config.yaml
train_examples: 147500
crop_scale_min: 0.8
targets: ["length", "first digit", "last digit", "ink"]
norm_position: "pre"
bias: "all"
qk_norm: false
positions: "learned"
eps: 1e-08
weight_decay: 0.1
Rows from block 2, named by matrix and row number. Rows with one number belong to one neuron. Each number is 128 + 32 x the weight over its row's rms, rounded and kept within 0 to 255. All counts start at 0. After the name is the row's rms in percent of the matrix's.
# fc1: MLP up (model.blocks.2.mlp.fc1.weight, 576x192), inputs 0-63
# fc2: MLP down (model.blocks.2.mlp.fc2.weight, 192x576, transposed), outputs 0-63
fc1.469 093 [165 110 125  92 134 124 159 139 152 104 170 110 151  96 131 145 148 140 141 136  82 140 107 110 152  83 148 122 102 109  90  64 167  81 147 187 125 101 156 129 196 132 102 136 162 135  91 150 100 124  94 148 113 111 143 118 106 144 132 172 103 186 175 134]
fc2.469 113 [167  94 124  80 124 138 168 138 130 140 105  84 111 117 161 142 108  91 132 102 107 101 153  87 130 154 184 115 173 100  74 149 167  74 127 150 118  82  99 102  97 150 172 128 160 141 105 128  88 110  60 177 164 149 169 157 158 167  97 120  93 206  85 121]
fc1.470 096 [121  28 107 114 200 102 145 111 148 167  99 182 122 128 130 115 125 130 116 130  91 121 125 120 169 143  99 140 154 129 180  80 136  77 109 108  89  80 130 187 162 140  93 137 153 152 138 167 134 152  94 127  96 136  75 153 140 111  93 183 139 215 117 108]
fc2.470 092 [163 144 115 129  91 112 143 134 124 115 113 117  54 116 166  87 114 126 119 144  97 137 171 208 134 118 131  99 184 116 171 190 167 173 193 113 142 112 111 119  96  92 124 134 124  65 115 128 110  76 123 123 183  96 144 131 185 126 107 159 113 106 118  72]
fc1.471 107 [114 173 137 126 137  99 129 149 125 120 154 199 137 137 130 181  93 121 103 112 132 141  98 118  92 142 109 102 103 118  73  95 127 130 111 107 138 151 116 153 180 206 103 120  74 117 143 164 124 150 199 152 146  64 162 130  46  95 152 127 118 122 146 164]
fc2.471 111 [165 105 110 149 120 105 167 124 128 134 138 168 118 169 111 123 137 114 146 131 102 160 140 178 109 129 151 140 163 133 170  86 126 151 138  95 117 102 120 164  87 159 169 112  93  72 120  93 148 150 122 116 221  50 167 113  57 131 102 125 101  75 108 147]
fc1.472 130 [ 90 167 112 159 129 100 124 118 147 180 169 179  84  92 132 117 174 138 109 116 174 102  99 123 136 109 137 129  90 183 163 139 120 166  85 128 123 102 102  88 140 120 173 100  96 144 129 156 129  84 181 146 139  90 142  90 142  93 165 100 156  81 107 133]
fc2.472 154 [144 169  96  98 108 203 117 100 132 127 153  49 160  89 120 136 123 112 123 121 117 129 135 155 128 125 127 144 132  85 130 130 133 155 141 189 125 141 102  61 222  78 152 145 122 173 117 114  76  93 197 114 102 171 211 176 132 142  62 144 138 163 139 132]
fc1.473 105 [ 98 158 124 109 161 159 127 214 143 117 177 150 156  24 152  51 140 154 159 104 122 142  88 165 156 132 150 128 105 152 115 151 169 141 149 122 129 114 107  45 200  99 135 122 135 157 112 156  88  96 127 156 104 184 124 144 128 144 134 132 128 163 154 128]
fc2.473 106 [162 144 147 152 116 113 142 120 132 141 114 121 124 255 130 137 121 126 110 118 160 119 150  59 135 118 109 126 119 182 135 124 128 149  70 130 121 137 144 162  60 121 182 100 135  80 112 125 120 177  99 146  87 162 109 135  95 148 135 117 127 110 138 120]
fc1.474 096 [135  89 125  97 127 168 134 158 149 122  64 135 126 135 111 135 116 112 123 164  99 112 167 108 171 143 142 127 174 146 147 136  74 122 169 108 121 133 108 171  84 170 116 171 111 129 132 143 128  87 109 141 132  89 101 156 114 123  97 146 133  97 126  83]
fc2.474 096 [133 191 128 129 116 159  92 162 170 186 140 150 143 105 145  68 149 125 148  68 157  41 150 174  72  74  65  85 109 164  84  97 136 127  89 143 141  93 121  73 118  96 180 130 120 119 103 165 108 146 145 125 140 138 175 122 152 109 136 125 180 108 139 130]
fc1.475 119 [106 176 147 127 152 100 159 130 197 172  99 174 170 144 130 127  98 184 134  62 208  88  99 111 103 115 127 110 100 140 150 111  70 188 121 134 176 166 158 177  94 179  77 161  86 146 104 144 170 115 123 167 122 100 156  96  83  59 172 108 135  98 131 149]
fc2.475 112 [130  67 125 138 122 150 129 108 105 100 192  55 132 141 117  95 102 137  96 140  78 184 112 135 129 112 106 124 150 159 117 128 135 168 139 136 146 104 113  44 136 123 198 171 158  70 112 129  96  93 143 118 150 162  94 163 124 149 120 111 128 115 145 105]
fc1.477 099 [ 97 109 141  58 148 141 174 140 126 126 119 131  88  86 154 108 128 144 129 108 101  99 124  87 145 194 174  85 144 255 131 143 165 131 143 121 170 146  94 106 122 121 101 111 108 193 158 152  74 123 113 125 113 113 114 157 151 129 144 112  96 167 167 148]
fc2.477 085 [110 117 143 137 144 153 187  78  95 124 190 139 102  86 149  68 149  84 115 138 135 109 106 133 107  94 148 166 152 144 114 176 107 105 111 152 151  84 126  94 153 121 107 136  90 202 127 121 111 154 147  65 125 128 153 159  67 129 106 154 128 162 145 105]
fc1.478 098 [ 59 113 126 145 116 107 126 143  74 131 196 148 116  72 145  95 113 134 162 133 152 119  87  89 142 123 163 146 113 171 148 184 186 158 143 104 131 152  33  83 192  76 122 130  97 166 160 111  79 163  94  93 125 155 141 139 105 124 138  88 161 107 132 106]
fc2.478 091 [136 123 110 133 163 127 104 107 111  84 147 169  45 159 112 145 132 108 123 191 128 121 157  96 137 157 143 137 114  89  87 140 119 146 102 118 150 108 123 182 145 145 169 124 111 119 175 125 141 102 147 101 179  65 171 118 164 107 136  80 149 107 111 138]
fc1.479 101 [116 108 115  80 144 202 172 142 166 136 143 160 128 138  88 132 175 188  93 129 161 129 104 134  92 136 105  98 130 119 105  71 149 106  97 152 128 123 165 125 155 154 145 122 143 120 135 166 129  34 189 118 131  99 143 100 126 143 125 128  69 203 136 142]
fc2.479 095 [150 187  88 124 108  54 148 119  90 128 172 121 147 120 122 120 119 126 169 134 161  42 159  58 147 165 106 147 204 152 107 137 105 119 131 150 145 107 160 144 107 114 154 109 108 106  75 139  84 104 121 127 129 151 199 124 160 110 136  87 108 186 130 148]
fc1.480 097 [ 93  63 143 113 114 132 156 108  82 107  61  77 105 154 161 128  92 118 110 163  91 121  86 136  92 198 110 135 144 139 100 106 153 121 164 119 147 130 101  95 127 166  69 156  39 133 150 123 151 152 126 135 165 123 122 120 111 153 134 160  86 112 153 104]
fc2.480 087 [174 127 183  98 127 121 116 168 107 135 123 114  92 198 152 148 118 130 132 152  81 165  59 175 142 130  89 166 137 128 144  93 152 105 128  95 143  86 163 161 157 133  82 139 191 133 101 108 166  99  97 102  73 123 142  99  76 143 140  82 126 165  82  68]
fc1.482 111 [ 46 116 117 127 186 107 184 159 140 165 162 184 131 130 143 130 101 131  67  97 128  78  77 141 138 146 157  69 143 205 156 124 118 110 148  82 157 116  77 144 156 166 100 107  77 150 139 172  92 112 159 187 159 105 100 107 103  58 146 165 108 162 154 137]
fc2.482 081 [129 122  92  75 131 151 136 123 131 110 144  68  98  86 130 127 182 175 130 156  90 167 133 107 133 158  95 227 165 135 124 107 133 149  50 154 207 139  77 108 153  63 101 111 140 148 119 102 123 195 135  95 107 164  89  94 182 162 152  88 126 102  58  89]
fc1.483 089 [115 153 104 140 108 104 103 194 117 115 141 163 128  42 104 170 134 108 134 126 106 160  59 172 144 111 154 156  65 131 119 112 214 126 132  86  53  91  81 152 161 109 111 114 132 135 129 162 159 124 127  86 128 113 151 108 128 134 135 143 148 114 102 111]
fc2.483 091 [110 170 130 136 158 182 103 140  53 154 112 104 158 120  64 112 154 142 119 139 173 180 125 117 153 110 107 116  77 119 117 148 175 144 113 157 142 135  95  74  87 143 148 120 118  91  98 120 106 131 116 122 137 182 137 165 103 106 161 153 138 122 138 105]
fc1.484 093 [118 104 121 169 137 118 158 108  83 105 125 108 121 125 101 103  84 152 116 146 153 108 109 141 109 193 124 144 182 180 133 131 112  91 149 114 126 127  92 134 109 135 124 169  48 123 173 143 152  86 126  95 157 132  77 146 121 164 141 185 105 112 172  55]
fc2.484 100 [153  72 178 144 143 137 143 120 120 111 108 130  89 147 110 125 118 159 118  94  79 147 103  57 116 131  96  85  92 143 153 100  83  89 143  99 130 143 157 151 159 114 114 154 101 160  73 155 184 112 125  98  25 149  73  88 109 141 216 111 122 186 191 103]
fc1.485 105 [ 72 145 118 146 109 143 147 124  93 109 153 122 118 114  80 102 160 160 125 136 175  38 147 166 124 138 152 127 170 213 146 124  71 179 168 163 118 131 102 100 136  76 167 163  78 149 124 117  80  83 146 115 184  76 132 155 143 103 149 112 116 113 167  87]
fc2.485 095 [148 115 105 149 193 122 127 175 159 124  98 176 104 103 126 104 195 156 162 168 107 180 106 133 100 132 106 167 119 189 120  80 147  75 132 121 118 155  95 141  96 152  74 115 124  96 120 162 162 167 112 143 149 153 141 151  97 128 147 131 154 176 176 124]
fc1.486 115 [131 116 140  86 118 147 178 176 180 171 141 106 173 137 132 144 119 131  91 122 148 112  83 103 104 150 157 130 130 123 156 128 117 191  86 149 108 130 119  88 180 126 125 167 129 141 125 174  89  59 148 148 135 124 178 156 183 130 106 154 106 140  89 131]
fc2.486 115 [118 196 132 138 180  51 112 127 111 110  74 205 141 133 110 113 129 137 156 129 148  64 131 139 132 146 132 134 173 152 106 120 123 156 202 120 167 121 117 172  30 129 104 124 103  94 138 146 108 164  19 131 132 155 110 133 114 103 140 100 119 110 132 138]
fc1.487 100 [ 87  83 114 108 132  96 146 144 114 130 113 176  86  92 121 105 110 146 125 134  81  82 112 157 115 178 167  99 142 219 139 115 133  89 165 132 142 148  59 145 126 153  71 131  73 160 161 183 105 101 158 134 147 105 110 149  89  98 143 150 107 160 186 126]
fc2.487 079 [ 92 123  95 164 163 119 149  87 154 183 172 170 172  80  80 105 146  98 180  89 135 105 176 176 130 119 126 139 154 152 115 149 120 154 102 120  80 153 117 102 130 128 144 191 140 200 156 106  97 135 143 129 148 109 112 136 156  45  65 155 193 125 144 173]
fc1.488 096 [ 66  94 102  89 171 123 163 155  84 156 108 160  99  71 109  96 131 138 117 151 131  84 135 101 138 197 149 117 142 242 116 121 148 116 143 102 186 140  79 138 104 136 132 157  58 161 169 175 100 111 106 139 147 102  83 148 124  60 142 131  64 119 170  89]
fc2.488 105 [141 110 102 155 156 107 148 112 139 111 170 189 113 101  95  19 172 107 186 150 152 116 144  84 142 131  79 134 124 125 107 178 105 119  73  87 111 115 120 177 127 136 176 128  85 132 139 137 131 168 135  98 156  91  96 160  93  94  73 146 118 155 154 176]
fc1.491 110 [104  84 102 101 117 160 126 157  89 153 128 116 147  87 153 114 134 110 131 165 129 121 110  68 128 212 152 143 161 160 102 123 124 155 163 111 121 108  77 118 135 146 153 175  55 151 129 150 162 128 113  93 187 105 148 186 121 130  93 142 130 103 155  76]
fc2.491 104 [180 191 182 102  45 163  92 109  94 134 156 142 120 131 115 155 112 103 142 117 185 118 130 135 104 104 132 137 119  77 186  62 151 145 114 127 162 158 141 103  72 137 123 129 119 134 105 119 109 100 130 139 147 122 153 137 119  78 123 141 103  90 139 156]
fc1.492 090 [123 110 133 110 115 144 118 178  85 122 113  98 115 128  95  74  99 119 108 150 130  93 126 100 121 173 174 137 145 168 117 166 116 159 156 124 138 115  83 108  92 112 153 158  73 159 116 126 120 106 109 116 139  75 124 173 112  93 115  89 100  94 139 119]
fc2.492 105 [ 95 130 168 149  96 144 121 104 117 122 109 151 146  94 102 102 129 118 121 145 120 137 120 128 102 142 140 162  87  48 220  57 147 135 134 109 139 215 138 124 153 125 104 138 156 150 175 126 122  75 181 146  80 137 146 124 187  86 148 129 114 159 164 133]
fc1.493 098 [109 121 162 153 102 116 154 141  64 154  98 100 103 124  61 104 100 107  97 131 117  31 156  97 106 125 139 140 186 171 114 138  67 104 134 132 129 117 125 105  93 166 125 166  41 148 108 130 134 101 119 135 150  87 127 141 124 106 114 123  52 110 143  95]
fc2.493 119 [ 65 138 147  95 104 192  95 153 124 162 119 104 126 124 131 156 120 123 125 122 108 119  87 155 101 122 115  91  88 148 167  36 126 149 170 141 106 141 119  82 173  85  73 129 167 150  76 103 115  96 192 135 136 174 145 136 168 177 187 115 146 182 159 114]
fc1.494 093 [108  70 123  98 149 113 172 108 112 109 148 132  80  77 125 143 165 142  95 111 100 104 118  99 152 136 167 111 124 192 125  71 130 109 164 136 141 140  65 121 185 125  77 121 106 176 140 181  76  96 140 140 140  98 111 118 107 123 164 144 107 212 220 121]
fc2.494 068 [133 137 121 141  84 122 134  68  83 109 130 130  62  77  78 109 103  95 159 157 101 140  85 116  54 141 147 198 160  57 162 121  88 130 141 132 111 105  96 160 158 112  77 180  95 169 130 145 125 112 133 110  87 135 122  91  97 127 182 150  85 114 112 154]
fc1.495 090 [127  67 128  88 135 128 163 119 127 124 139 173  73  82 136 121 129 117  93 141  97  71 132 146  92 170 167  99 121 197 163 113 165 146 160  86 166 122  86 161 121 127 138 107 103 163 127 162 110  74 173 161 154  56  96 141 143 119 128 151  98 163 158 102]
fc2.495 083 [121 156 121 188 125 103 142 121 199 101 205  88 123  90 139  64 147 117 160 121 103 102 155 151 105  78 100 148 182  99 127 102  92 140  97 127 189 148 179 113 140 125 172  99 124 165 128 130  82 111 206 147 136  46 158 123 137 107  79 166 131 173 146 157]
fc1.496 090 [137  83 124  64 195 128 160 140 125 155 145 177  86 100 100 112 142 114 109 108  75  95 112  86 134 150 178  75 120 189 166 108 164  96 110 117 170 122  79 153 166 137 116 133 126 179 136 140 103  70 123 169 147  81  98 115 147 108 142 132 119 184 175 106]
fc2.496 071 [124 108 153 157 135 144 165  52 155 122 151 132 102 140 124  44 125 149 166 118 124 128 129 118 142 143  99 159 160 141 120 125  84 175  85  95 115 105 168 167 144 150 171 184 111 195  93 122 151 130 188 160 121  96  99 135 151  99 134 134 134 110 160 141]
fc1.497 095 [108 138 118 100 148 134 126 167 116  99  98 204  72 180 148 193 147 166 103 108  91 117 128 110  93 168 126  40 122 121 102 114 151 151 138  87 192 126 121 114 143 185 111  86  80 174 126 158 132 120 143 112 154  74 160 149 115 135 110 123  96 125 153 150]
fc2.497 101 [131  70 121  91 148 135 149 143 142 121 132 129  82 135 160 127 104 117 183 155 106 105 125 121 165 145  86 121 174 161  91 183 172 108  89  73 107  90 123 150  84 121 179 125 179 157 119  87 153 149 102  95 167  96 109 131 137 132 108 117 143 115 117 130]
fc1.498 117 [109  71 131 123 121 144 191  82  83 178 183 128 130 125 139  66 138 171 114 139 140  65 142 121 143 175 136 102 151 166 131 126 103 106 115 133 163 145 124 103 184  94 174 144  94 145 180 142  93 121 141 118 150 120 117 109 128 106 138 125 131 157 211  96]
fc2.498 154 [152 148 139 119  67 156 121 139 109 119 199 105 124  87 112  68 104 100 141 129 136 114 144 132 111  98 111 130 181  82 143 172 118 111  69 185 126 158 122 128 146 108 159 117 125 160 142 129  69 156 189  96 183  63 160 144 107 165 143 121 138 109 126 149]
fc1.499 078 [102  52 128  89 123 158 161 115 111 130  87 155 126 168 159 185 139 150 109 113 103 139 117 147 158 128 159 125 129 149 124 141 106 116 118 109 176 152  99 125 109 135  75 127 115 109 128 110 148 124 103 126 133 104 126 139 111 166 110 117 113  91 137 110]
fc2.499 093 [135 155 120 165 158  80 106  85 141 190 176 141 121  93 121  58 118 129 146 134 148 138 102 127 104 146 126 103 112 207 122 132 140  95  93 104 109  83 150 159 136 104 214 143 107  84 128 164 142 150 124 125 118 104 104 136 117  97 156 165 123 107 151 136]
fc1.500 092 [ 96  87 156 125 133  93 214 136  96 128 173 105  93 137 151 151  94 156  84 113 127  94  95 117 129 115 138 111 111 148 143 160 189 131 118 131 146  99  89  69 225  85 155 151  65 153 124 149  75 120 148  93 138 125 145 144 130  90 119 120  85 156 132 112]
fc2.500 090 [146 162 120 107  93 105  87  78 140 124 157 147 156 155 123 159 168  77 154 119 127 142 129 171 104 105 132 158 127  77 111 144 157 143  62 163 170 119 127 146 152 113 153 125 128  95 181  61 144 179 178 127 214 106 158 168 146 119 132 119 130  65  58 107]
fc1.501 085 [ 94  93 123 116 122 130 200 150 116 137 171 160  93  88 116 135 147 113 116 132 113 123 111 156 130 164 183  82 112 212 181  95 161 156 142  94 133 165  70 108 162 132  97 115  88 180 160 185 108  82 150 133 130 110 109 130 129 104 137 152 127 172 161 103]
fc2.501 059 [100  98 189 117 141 187 131 128 133 131  91 130 132  95 126  92 143 117 137 111 136 145 123 179 150 139 127 135 145 128 153 148 104 116 128 103 167 160 116 125 169 100 132 126 140 156 130 163 141 100 140  91 100 125  84 155 147 136 128 140 140 146 196 139]
fc1.502 083 [126 152  91 132  96 155 144 118  76 142  55 124  99 156 101  76 192 126 143 162 126 125 136  64 165 127 165 109 136 155 135 128  92 121 150 157 122 142 139 109  62 129 143 125 141 113 162 129 120 101 172 123 128 168 140 121 106 160 180 120 118  60 179 150]
fc2.502 098 [128  36 132 156 168  92 116 151 180 106 150 171  99 101 143 156 151 126 122 110  56 158  96 148 124 124 132 115 121 104 127 140 134 110 137  88 117 120 168 162 171 120 124 119 132 151 127 131 117 126  87 120 112  77 102  88 185 169 102 159 128 175 111 125]
fc1.503 098 [138 108 169 115 118 128 169  75 144 177 130 130 104 150 150  87 181 141 115  74  97  64 165 125 133 142 134  92 157 161 117 124  53 164 123 133 154 184 145 126 107 161  91 131 103 197 137 144 109 106 123 151 143 102 150  81 123 117 134  86 140 147 109 122]
fc2.503 110 [111 163 124 166 152 104  85 122 128 124 161  97 160  64 121 138 151 161 117 145 118 195 114 116 148 105 120 135  42 188 165 146 192 121 111 138 134 110 153  95 153 100 152 143 138  80 143 101 116 115 141 132 128 129  68 174 163 119 125 148 125 112 107 107]
fc1.504 100 [150  28 108 102 182 144 118 130 123 183  71 131 118 149 150 133 114 129  85 115  80 106 138 106 166 159 112 144 162 150 192 106 116  99 139  84 121  93 131 180  90 168  99 153 134 189 131 152 165 106  61 141 122  91 123 117 140  90  95 120 148 141 104  93]
fc2.504 102 [105 193 106 130  52 151  95 193 108 121 158 131 149  74 163 122 143 124 159 129 160  83 161  80 139 148 114  98 137 128   2 181  98 153 146 148 109 176 113 101 152 153 126 137 121 125 167 119  88 162 132 135 165 152 147 129  91 114 144 103 131 107  94 109]
fc1.506 106 [ 97  95 150  96 176 117 233 103  94 127 144 141 113  77 139 121 133 148  97  98 106  88 120 102 148 177 174  97 138 215 154 111 135 126 145  88 166 126  87 140 156 128  85 133  78 192 141 149 125  96 145 130 154 103 105 134 122  96 129 117 111 145 149  98]
fc2.506 076 [107  49 162 117 140 143 142  92 154 124  83 127 133  92 115  77 102 136 114 178 112 130 123 134 104  90 143 118  86  99 110 172  84  68 147 149 100 151 116 161 116  92 112 120 160 167 118 107 128  94 130 131 124 127 116  95 152 141 124 193 142 128 119 159]
fc1.507 124 [122 115 126 153  55  92 123 131  69  88 153 114 111 148 123 121 145 111 162 147  95 144 184 129 150  92 218 154 153 123 126 124 156  74 145 142 113 148 131 145 106 175  85 114  90 142 116  83 132 187  95 124 152 126 141  61  53 120 157 114 132 105 147 139]
fc2.507 115 [153 160 145 109 133 128 167 109 115 127  53 149 122 168 149 101 135 134 156  99 101  67 124  66 132 115 155 137 104 125 108 117 142 115 133 127 117 127 106 152  70 179  72 165 107 114 149 140 143 142  91 160  69 148  83 108 119 160 124 116 139 161 119 158]
fc1.509 099 [121  73 138 146 120 122 161 116  97 132  92 116  97 100  90 141 107  98 108 125 114 103 141  81 109 149 135 121 177 175 131 168  51 151 107  79 150 137 115 133  79 161 113 146  56 197 139 138 144 127 119 134 167  50 107 145 107 129 110 131 114  78 120  65]
fc2.509 117 [112 170 100 115 135 147  86 178 119 135 156 116 132 126 142  96 126  94 129 128  86  89 106 167  94 135 132 158 114 104 143  57 150 134 115 159 123 145 111 111 135  60 127 154 139 127 162 168 114 118 172 163 102 180 183 180 108 112 146 142 126 132 121 130]
fc1.510 111 [118 144  77 103  97 220 113 117 108  90 141 106 151  50  73 111 138 117 160 187 125 137 165  98 121 138 103 118 117 136  96 119 125  98 160 124 125 162  73  92 175  89 100 114 157 116 171 113  98 124 106  98 155 184 123 165 162 170 131 135 107 161 145 110]
fc2.510 102 [ 90 141 127 157 130 102 129 147 146 160 156  94 130 189 121 110 131 149 116 117 141 165 149 128 118 134 116 113 160 136 158 181 133 126  85 141 128 119 150  55 154 113 200 123 151  37 119 136 114  40 161 106 126 150  96 164 170 110 166 147 115 106 113 100]
fc1.511 082 [ 85 104 134 114 139  97 203  83  85 106 168 111 108 170 176 100 139 147 108 119 122 127 149 143  84 161 182  88 165 185 115 115 125 152 110 105 190  94  85 113 141 146 103 131  99 166 142 148 110 140 173  96 185 162 152 136 151 145 128 129 103 172 136 113]
fc2.511 096 [117  99 144 134 178  86 175 150 132 114 176  90  65 144 118 145 159 134 133  89 136 123 127 119 130 141  86 112 108 131 131 162 161 122  72  80 138  96 161 113 146 108 144 194 108 168 129 109 109 160  97 134 128 147 106  60 253 154 143 131 129 178 138 137]
fc1.512 097 [ 84  88 113 137 155 132 107  83  95 119  35 150  92 139 117 130 102 165 122 144 150  95 141 187 132 126 104 123 136 145 107  98 104  92 170 103 162 161 125 174  75 192  43 105  88 156 134 104 175 162 116 103 159 136  83 118 103 100 158 125 112 114 166  88]
fc2.512 100 [148 136 140 110 117 161 117 163 162 167 138 115 131 157 122 172 105 106  68  88 113 113  99  64 144 146 125 128 131 144 132 144 140 148 152 155 156 141  78  49 208  89 166 145 108 151 169 107  94  78 159 100 106 176 184 165 210 156  79 143 155 148 134 149]
fc1.513 099 [107 172 141 157 180 108 164 121 142 118 135 150 168  85 102 109 142 123  78 103 144  58 151  71 113 136 150 110 211  83 129 140 115 140 110 170 147 118 183  90 141 100 107 168 148 182 122 100  52 129 121 119  87  84 148 130  95 105 149 114 127 143 124 127]
fc2.513 105 [116  93 148 173  85 110 136 131 145 116 146 132 103  52 109  52 135 138 149 110 181  56 114  69 100 128 131 146 116 114 114 169 132 113 138 136 125 116 121  94 132  76 142 160 110 164 133 104 126  90  94 114 122 129 139 101 179 123 147 151 116 143 135 152]
fc1.514 111 [ 90  98 127 122 175 157 196  92  78 148  99 110 133 136 139 137 148 130  81 111 130  60 152 147 153 154 126 111 186 163 112 117  98 113 147  87 131 136 104  85 101 188 129 136 124 167 146 152 110 130 147 113 134  96 124  86 161  54 122 154 125 209 156 141]
fc2.514 095 [ 64 127 143 125 159 114 184 120 156 115 121  74  84 142 160 173 100 129  85 122 118 107 140 168  92 124 110 130 176 201 154 125 202 124 182 142  85  79 109  83 193 158 107  87 103 126 125  97  99 114 163  99 101 115  96 110 109 164 143  68 134 159  60  48]
fc1.515 084 [ 66 116 126 124 210 142 177 115 121 190 133 185 105 165 121  92 146 127  72 107 176 119  88 152 150 118  85  88 157 175 189 188 134  93 125 123 156 106  84 158  96 131 166 121 139 132 118 149 111  95 176 127  93 155  55 150 145 101 165 115 130 132 142 123]
fc2.515 097 [145  96 127 172   2 134  75 122 156 142 131  88  92  93 123 139 146 116 137 144  75 109 134  96 106 116 148 115  73 129  38 104 114 141 196 157 133 137 116  99 161 119 114 121 134 117 127 138 133 121 101 151 174 135 218  98 101 160 133 121 156 117 118 122]
fc1.516 098 [131  92 159 138 128 149 169  95 126 192 158  82  99 137 112  86 140 115 133 113  97  43 150 118 116 133 144 133 213 144 161 163  84 139 100 137 127 135 133 101 179  97 123  98 133 171 128 133  34 125 162 132 122 155 129  53 154 141 123 109 136 178  74 128]
fc2.516 112 [123 147 134 108 180 119 115 147 117 118  87 160 124 124 140 129 131 139 115 112 184 201 114 108 138 101 150 117  41 185 121  90 155  89 121  70 126 123  96 146  72 130 136 129 120 115 113  97 168 153  98 136 118 118  90 130 101  78 157 145  95 137 146 130]
fc1.517 084 [142 112 143  90 120 163 112 158  91 101 169 105 120  78 168  62 131 164 108 160 135  68 131 127 110 133 135 116 153 205 126 104 153 118 166 143 112 153  68 147 178  94 127 115  44 106 142 148 111 102 134  96 190 168 153 166  97 121 158 144  92 171 185 162]
fc2.517 089 [166  87 150 135  76 133 120 159 164 103 110 137 175 162 112 168 108 130 130  91 173 155 114 139 144  78 129 101  77 155 111 142 141 174 107 119 106 123 104 104  99 138 171 101 115  91 113  69 172 168 142 148 112  74  86 145 171 135 171 147 133  46 124 142]
fc1.518 099 [140  63 114  92 126 159 138 193  75 126  89 100 128 130 117 102 109 118  68 140 164 108  93  89 156 134 129 123  73 179 106 166 139 132 149  36 111  98  47  88 122 133 163 106  73 132 112 179 150 140 110 113 138 103 117 157 124  91  99 141 125 116 156 102]
fc2.518 124 [155 196 103 105  96  94 100 122 140 165 135 139  91  90 143 160 140 132 119 117 103 128 116 176 166 147 143 167 144  63 149  51 160 119 150 142 166 185 145 131  94 121 114 137 154 153 147 136 148 141 107 171  86 105 137  64 157 120 164 143 132 124 111 142]
fc1.519 101 [129 130 154 133 153 114 152 120 136  95 138 137 110 106 137 119 102 127  81 110  80  81 147  46  87 150 147 112 168  96  70  97 152 139 117 154 126 151 159 109 150 120  78 154 114 159 140 155  72 160  95 122 106 116 189 126  71 139 137 130 127 158 138 137]
fc2.519 107 [108  93 159 103  90  81 117 133 147 117 164 107  81  52 161 104 161 117 144 140  81  97 151  94 118 123 146 163 131 103  43  91 111  79 171 145 148 129 134 130 154 117 152 157 122 150 127 128  88 151 104 126 210 125 201  72 152 110 133 117 127 129 129 147]
fc1.520 103 [147 125 111 137 118 126 127 161 141 163 165  87 154  55 143  88 142  90 139 131  72 135 133 137 139 143 166 104 157 143 177 182 146 137 102 144 125 143 109  51 179  71 171 132 146 179 139 124  60 134 131 178  94 160 100 140 165 111  72 127 131 216 131 120]
fc2.520 132 [125 166 130 131 166  81  98 122 103 132  65 146  83 221 121 178 161 126 118 112 189 148 149  97 149 139 146 130 109 168  97  72 130 111 152  91 117 105 132 187  34 159 159 133 124  73 125 145 172 132 109 139 131 108  95 148  91  91 164 134 129  53 134 134]
fc1.522 096 [123  75  87  72 146 106 163 185  75 146 115 140 133 121 132 180 112 131  84 131 125 131  82 119 117 210 149  87 108 190 161 122 143 125 139  65 155 140  69 116 105 155 138 127  62 166 130 151 170 102  83  98 161  81 107 178 108  83 104 150  97 104 191  94]
fc2.522 092 [139 150 139 133 146 131 115 190 136  93 147 170 125  98 124 116 141 111  74 158 114 120 113 123 114 165 131 192 130  88 127  65 149 110  95  92 166 144 145 146 104 127  91 156 142 176  65 156 142  98  99 181 101 100 110 111  93 101 139 167 193 117 146 124]
fc1.523 098 [138 175 129 160 204  84 158 132 118 149 154 191 148 115 129 148  96  99  94  90 134 109 145  72 101 143 113 110 151 104 155 170 156  90  83  90 187 119 119 128 206 127 167  98 121 176 112 117  75 199 180 154  89  76  99 128  81  91 141 126 147 165 142 169]
fc2.523 099 [122 111 143 162 163 114 161 130 125 143 196 180 126 120 155 119 109 119  58 120 160 128  91 136  99 130 138  91 151 110 179 200 135 135 161 125 142 154 118 158 152 118 123 129  91 150 154 128  92 152 223 153  76 127  98 107 155 131 156 131 141 200 121 179]
fc1.524 096 [ 81 143 109 125 144 137  97 143 105  77  78 184 163  94 109 159 116 146 127 153 186 151  82 149 107 136 119 129  86 147  91  98 149 135 149  77 120 138  62 133  95 197  60  98 117 126 146 141 171 149 133 109 169 107 124 137  90 114 160 120 126  95 171 137]
fc2.524 103 [159  64 100 152 158 121 147 108 101 179 168  68 118 152 160 127 152  63  86 137 102  97 170  95 141 130 124 149 199 141 145 155 148 117  88 146 146 101 211 139 126  71 178 140 164 157 137 128  87 115 101 142 114 150 104  92 168 162 110 137 119 159  98 119]
fc1.525 090 [114 149 106 128 197  84 167 112 116 141 121 111 151 154 106 185  88  90 102 153 106 142 113 125 143 142 156 102 131 158 148  93  90  47 136 108 182 106  93 162 166 212 154 109 106 129 127 128 130 145 166 190 123  92  50 141  86 108 124 201  72 157 140 123]
fc2.525 085 [115 102 147 118  72 196  98 109 117 121 120 100  94 112 105 106 160 164 112 157 150 178  92 148 130 130 121 170 131 178 127 148  96 168 168 113 185 148 112  76 129  96 130 135 126  74 164 135 139   9 102 136 124 138 113 107 193 116 149 115 196 122  97 135]
fc1.526 095 [110 121  92  82 144 119 140 144  46 148 112 107 116 106  82  98 146 112 101 127 119  75 143  97 149 156 181 115 142 248 127 144 136 130 123  90 141 128  73 125 100 116 137 132  79 160 150 168 125 113 132 116 155 124 115 159 138  63 159 114  97 137 158  91]
fc2.526 111 [160 125 141 168 107 126 182 123 118 107 210 133 102 123  88  54 138 156 176 129 126  91 148  51 115 144 115 145 156 187 130 173 113 129  69 107 113  71 153 161 155 124 162 135  93 148 144 144  91 149 131 134 152 137 117 198  80  94  78 138 133 192 143 146]
fc1.527 095 [137 100 131 133 108 149 114 114 112 124 207 166 120 115 116 241 112 133 119 145 136 175  82  61 124 103 125 139  80 198 133  95 174 135  76 135 125 105  85 138 150  96 166 111 133 119 104 113 118 151 103 160 210  49  67 138 145 135 153 153 119 130 112 106]
fc2.527 099 [132  19 117 125 123 125  77 173 119 140 109 157  91 126 173 205 104 108 112 112  96 165 113 105 126 108 132 129 132 115 103 119 139 100 183 129 105 158 119 116 156  73 164  97 121 158  99 169 133 106  76 101 170  91 137 132 159 150  93 171 138 123  96 127]